python train.py --win_length=512 --residual_init="none" --lr=0.0024 --shampoo_beta=0.95 --one_sided=false --batch_size=64 --epochs=8.8
Rows from block 2 of a small sound classifier, named by matrix and row number. Rows with one number belong to one channel. Each number is 500 + 25 x the weight over its row's rms, rounded and kept within 0 to 999. All counts start at 0. Numbers have three digits each.
After each channel's rows are labels from the 100 clips, of 14976, where the channel reaches its highest value: "strongest on" is what is common among them; "loudest band" is the band of the loudest frequency at the time of the peak. Only what is clearly more common there than usual is listed. The data: single notes of 20 synthesised instruments. In brackets: how many of the 100, against the usual share in percent.
# convs0: first width-11 conv (model.blocks.2.convs.0.weight, 128x128x11, standardized in use, each kernel summed), inputs 43-85
# convs1: second width-11 conv (model.blocks.2.convs.1.weight, 128x128x11, standardized in use, transposed, each kernel summed), outputs 43-85

convs0.99:517498499502523548485468489524467484514472511500470526495475498504512503483523484531534504494476525457536507510490493439514539483
convs1.99:505498439508506516492507480515481460493511518480497509490497487459546475489516506526495478469513464524468499542504491538487496502
strongest on: C# (88 vs 8.2); octave 4 (72 vs 25.5); note: C#4 (69 vs 2); short note (63 vs 36.1)
loudest band: 250 to 500 Hz (51 vs 14.1)

convs0.22:451494472503517491496501521564454458505503515500480506463521487505521474528506523445506557503474475483515518541507517518522488509
convs1.22:521463531556517468513525522482449530490526475502525531532497486525452474524493514461516542501524491484489512526530522481521520506
strongest on: short note (64 vs 36.1); B (63 vs 7.7); note: B4 (34 vs 2)
loudest band: 500 to 1000 Hz (38 vs 14.1); 250 to 500 Hz (34 vs 14.1)

convs0.80:502470499484534519487495503527493450480516492429523501506478498511503490543518471510501537460489462507506502510506528445502495477
convs1.80:526438513515510447509504494534501518500487526515498551488504473454472501444511489472508493501494508519510544533519501463481512523
strongest on: octave 3 (49 vs 21.2); sine tone (31 vs 5.3); pitch class: C# (30 vs 8.2)
loudest band: 250 to 500 Hz (38 vs 14.1)

convs0.20:509529491527490468495489490468534469500513506510558444440465494517506527481459480504524475517531471490481503522477513510496462537
convs1.20:477498463457481480509484503473503490506494509509486509495533533475498530533517562520498524514534538484504481496495522482534509497
strongest on: pink noise (59 vs 8.7); white noise (34 vs 8.7); clipping (30 vs 8.1)
loudest band: 4000 to 8000 Hz (27 vs 6.8)

convs0.59:507513517526479492509533493481558500513482479531456502478493496501475537486463519513482472470487526540516507459477512488517500478
convs1.59:519472457461540489510565485480507511480522478520491475512507485485516503522505534508537522487509533504498473543481483474492476485
strongest on: D (37 vs 8.8); C# (31 vs 8.2); note: D4 (27 vs 2.2); note: C#4 (25 vs 2)
loudest band: 500 to 1000 Hz (39 vs 14.1)

convs0.57:451461531477530484492494495493476495489482524475520511470475462472526524494544501440503523519502510505489506486471517515513464483
convs1.57:492482490475503495477512496473520487466484498478497478499513518475449505489487526499512489481518476545443463496493505475516463457
strongest on: short note (71 vs 36.1); D# (57 vs 8.2); note: D#4 (39 vs 2.2); pitch class: D (34 vs 8.8)
loudest band: 500 to 1000 Hz (46 vs 14.1)

convs0.41:516500461472503506538490486528490515526523500500519494532510489526519534474498480484484491467506505489524450509498548573495465525
convs1.41:482524550471525451492516505502471460513495500523474524519486523498508561493503536544466532497481511457511514533513523492511492493
strongest on: octave 4 (65 vs 25.5); D# (42 vs 8.2); note: D4 (29 vs 2.2); note: D#4 (26 vs 2.2)
loudest band: 250 to 500 Hz (50 vs 14.1)

convs0.49:500507534468452505491497451518483510493469451511482546481486486489510521500530491523498525487473461507491481517507505462490485485
convs1.49:459535479501485512493481498511515488499480470502456478477467486452519495513499446499498482461488466514513474547484483495472525492
strongest on: pink noise (39 vs 8.7); white noise (33 vs 8.7); clipping (31 vs 8.1)
loudest band: 4000 to 8000 Hz (26 vs 6.8)

convs0.112:511482511480463479491498431458474511534507494496513525536436511522469497500528498514482469517495558480526491501486538538517463496
convs1.112:452512551488507485494519502468472505507508558464478529513486472500534505521487512510494450479484465511514478498485504494459499533
strongest on: short note (82 vs 36.1); octave 4 (78 vs 25.5); D (63 vs 8.8); note: D4 (47 vs 2.2)
loudest band: 250 to 500 Hz (53 vs 14.1)

convs0.12:506503521499477503465502458473528498511522533508508524545449478447559523500486506526496465522517518487492509483489478493513508522
convs1.12:520505493496542473515506494500496509461469470464451479492463473539503486519476515492514479537517501523538490535465494499503481470
strongest on: D (80 vs 8.8); short note (78 vs 36.1); octave 4 (67 vs 25.5); note: D4 (51 vs 2.2)
loudest band: 250 to 500 Hz (52 vs 14.1); 500 to 1000 Hz (35 vs 14.1)

convs0.126:487500491496509506463482525480521572492473494479491493501495520473492494473461506470490555499507478528510486505534492511477455514
convs1.126:478475507465560507484499495492489491485479500494448500516519472517494463491456453500418546541512489499476522523468523500482518499
strongest on: short note (67 vs 36.1); F (50 vs 8.2); octave 6 (48 vs 13.7); note: F6 (47 vs 1.3)
loudest band: 1000 to 2000 Hz (49 vs 10)

convs0.30:515488477486502478526506531465494520499520502478464463517513522535538510490482502447506507507525520458491470506475506552539495493
convs1.30:492480506496472447510488476490485530484499500484503499470449486553524536536489492467492537492510536508487553470503508553496495516
strongest on: octave 4 (92 vs 25.5); G# (58 vs 7.9); note: G#4 (52 vs 2); note: G4 (38 vs 2.2)
loudest band: 250 to 500 Hz (68 vs 14.1)

convs0.92:496476557512498523483494517488529515508503502539469490524503480444532543507478488506477439492477524491523496497512494522465474503
convs1.92:492513497525486508501474498466529498489521507493462471497515522460517445475492506530479534520524516480512470461465473499530518517
strongest on: short note (74 vs 36.1); F (38 vs 8.2); note: F4 (28 vs 1.9)
loudest band: 250 to 500 Hz (45 vs 14.1)